A small image classifier, trained from scratch: 2.79M parameters.
Rows from block 14, named by matrix and row number. Each number is 500 + 25 x the weight over its row's rms, rounded and kept within 0 to 999. All counts start at 0. Numbers have three digits each. After the name is the row's rms in percent of the matrix's.
# conv: pointwise conv (model.blocks.14.conv.weight, 768x384x1x1), inputs 96-191
conv.157 101:522497462496513501521478480503477517522507534474516509519496458531482493543515503544500536489507513493493506507498534475483476493497476499480524574525452487473513503541514499532469476478444531548501493485494469491511463513469496489472486504560499507472475457481493505500521502520497517542
conv.158 100:507519501488509452464460490467524507461517518472455485473486567467508480502539512501473487506509536510499480531543470525505505468499482484480487501496462484457468510501491500464450469483531482521534517506563527523498486532491491546491481509500544456468540491523498527514485525513535489518
conv.159 099:492482480524513478507524479484474505470478490506536567503523512459494508503473512505497481546488456541491477455492448498465483539493501513489493522484494539481503503474492491507497487519486557498508490478497520524520475491491500523533478473512521487481516451494457502571481492476519525495
conv.160 104:497465525463506523477477508512470492491464497529467534507492464493476460415465505524491528492509484477512523523459515483515477484495521499483520533500475512506492453494516499504542529501503505488513510478483484480533482566474489516492539451500540521517509499508493514503522512522487504486
conv.161 095:487471544486479502535565497544445454476509476497515486490514504484473535509525520510474462503531513469499480495508475482491505521528500442487451515473496549489498540471542480465502470519518506484561490498504484512505486464503444505562488492539460492494531488475464541544447536522464513445
conv.162 097:558459498471505469488475512519486516510501487550470487517508457485477506484471502504512468490480436490462535436501519532532491538468547505451506507490554484502507517479483499470492480513491501532508475490537434456520515505506534498527518516440479439502478530497513518506482497499518514477
conv.163 102:526492467486504487493487475527537482473495498490503505517510502539494499503521512477524477508534501491476483485502480514538507547512449519503472446496492506514490516470512464489512521513452547490522490494522505477506533480510522467489476562545509513478503507493438513569497480535502492480
conv.164 098:474484481508536557472524492482485491496505487494523485488521502531479512490528487526507513468495457552492475461470491474536509543524542496507507541508504510511461482513556495533495505531480467544549532478458491490506463506489496504477537446490535440507525492501527481533512485519490516494
conv.165 107:440557542519528505487485493500487518523490531501461504509509503462512461496507507457515491497479495511500515474480492513491468529498501535476534486545526511451498488496552514486492532504521500519484503503502528516517499521513447527485586532503530506499512476501483483487524520511517493475
conv.167 099:491479490447502481487533498507477477519496485497489573533522513547508436461523548451530473494490487463536505466525509522513482507482487509524488506494519482451486501504553476526499509529470566502489549491509524526488516464476492483488487543499505532489494458505496489464476537486501478451
conv.168 101:464498465491466504502518492480498482495489529527527497499483479488494413506495497492509495483532558506521528490484511462525497476512509480502475486523499479463504457476516475511503534547529484556539498497513477492489485483497474446562492494532503495506501491490522512493478513529500521500
conv.169 090:485525494532492557511500482497462483493468485483500505532464531438505519482508519475512483483448500502500512508493459490529483515483496478496482483491492502506467506528526528495500502482517468540511470504529530486469510485471501535486507509513501516460485417519483501494527507522500473516
conv.170 111:457493482510518508491494469498546537511458521535505503586521488452465489511520491477523491543481562503513503493505458492488524470520487545493500517485526556506466464493503486523515520493492552514502471504497511485487473524461518527462514487466474534533521508495531441513515478455460474511
conv.171 101:538472474521508472477522488481494504450509495495490478494475503514505501539519492528489471440466476478522496446514533497503510465504479513494489461494454467466477495494483486523520492508516550492524481488551448496491484515504515511519473507503490514476536515481492509514512513527498498491
conv.172 100:461529492479514458470525488513471482474550521474483530460497522505536526492521485519503506529468533475547503492543510462538492504522501509515496476508492476481508521489504504466514504573505490488528509522524467511510514507495521514499545503520527520496494458485487494558559490511487513515
conv.173 087:496525517530494547490548494470487435476486487503519501512492492492534525488461449499488498535498491516550439478486535506479501546470497479515519477521521502446497511508502469508511515508509530516512498484503474487517490508494521497513520530466540449459529459487540493545498513506483547497
conv.174 112:561484467457488521479488493500466498555467497510506548550520503480491508535523501480471480517486516518478475496489454514510467486506458503499494537495500539545552464545490521466466464478457524480509504490489488534484531530490547534488442487502476515481498462488486494479503512524490487509
conv.176 078:517489505481506478500484511531505487492526518472518535493501478494490469479485522497536502491517505482503494523499509481525506528534516483482481503509499512482567483523503506543501500535497517465477459513456466489467481574482474493502496496464521454472495503485512506517502483503501455530
conv.177 105:482499475465518485513487548504518470504513479552539475503477511467526464484496500527445518511492511516500521499521527476548528513509456491501510494504494493458496478494485487471545532533510500488513496512494488483463488469494552493484453498508488512483509480523550488485529546503489504481
conv.178 094:502530481475450476495473521501459476539526501494511500492549504491505468506469504509499511484454560502470527516499484492508484466490502501467509480464465510507481484491482451443508529504529509553511495511496521482491504514517483473462502487535499484471503495533501515524493492512478506523
conv.179 098:484490477495504531499510501506517490495525530484555495519482491522544513484539506498482533475507500489419493503522486515484500474521485516511462511476517498507466521485518457464460561505498468513574499486466502499511451478483506540522503462487510512510454531529488495460542468482505513463
conv.180 103:486524461496535522518522484498524488539498430466444490486509506442483449542513499481520464476481497477491508538478498467451489492507473504469482487525519497478494500527510487527502493561508511524492474503491467501506494537537486485513527479464517509481513497532476532490502476485486536509
conv.181 095:513514511496454505548533500467471505507514486509485541500523472488471477489501504485443523492495499515502516473468483508486490506497519494416470496458467512531491502520488525501506514509456535494483520518479492509491455493462483612473555499504495492499470483489458497519542487502501479499
conv.182 111:473467509459498488496516512523508527492528491493522578452525501497506497529503507507522484499579443460525465482508495483486512486505490511517501510516516457499524491484495522509494479496438521487525471519507480506475432497507490471504485517504486481523543514479483517503468512477497510505
conv.183 096:476518469515483573537465524525442487510471504554532487502489494470484535497455469530523470487513496476530545523488514436536530490492499500477484470511491489509472469519532505509488475481522480530511506494497505495470482452480509509533506522535513527504493500452518497477489506509505477540
conv.184 121:588511460502476483487496505447505492462466505508484493555496536471504524478520494560520470520482495479517520554506500542517572511521526528510525512540532485504505484491512508531525504517551521465526519537556471470482520487473491483489492535478471526482466434518499517514483490502463551518
conv.185 091:522533494484476486496464513518451501513504508507498566540498505513483490493490492520535511499525480506475471490515500489484465494492467490503483547486518467536474493488539511508508552484498556470512502487491493490509497489511500514497504507524502491497542491455490545525502472499450456469
conv.186 105:498517474518464455515488488489522487519513500454509459492512515503475500524486531458516473494492524516509524508484483492512491463491488487484485465503507497491500486540462465544510499503477505471486542502489477514511504492491504527462512505464536489495532503476513498481484489504505503504
conv.187 104:452556496531474506490481518501520521468458519498482493555480515505515470479511484467491505503455506461460511507477523514489522497510538496485499525493520478453451493494498446499517475504520474480507536498517476542510523510541524517511500522535473492532486490543484512446496522463494460489
conv.188 108:498478478495510498521505498511485490505508466477491491479495536480492572526483485499495527501508539536517534501489512520483489511506479511491514491497536484493507481501499501504477478481495509466528432490488452522489487523503486479533484515559493512452446483509524459504505503523504502504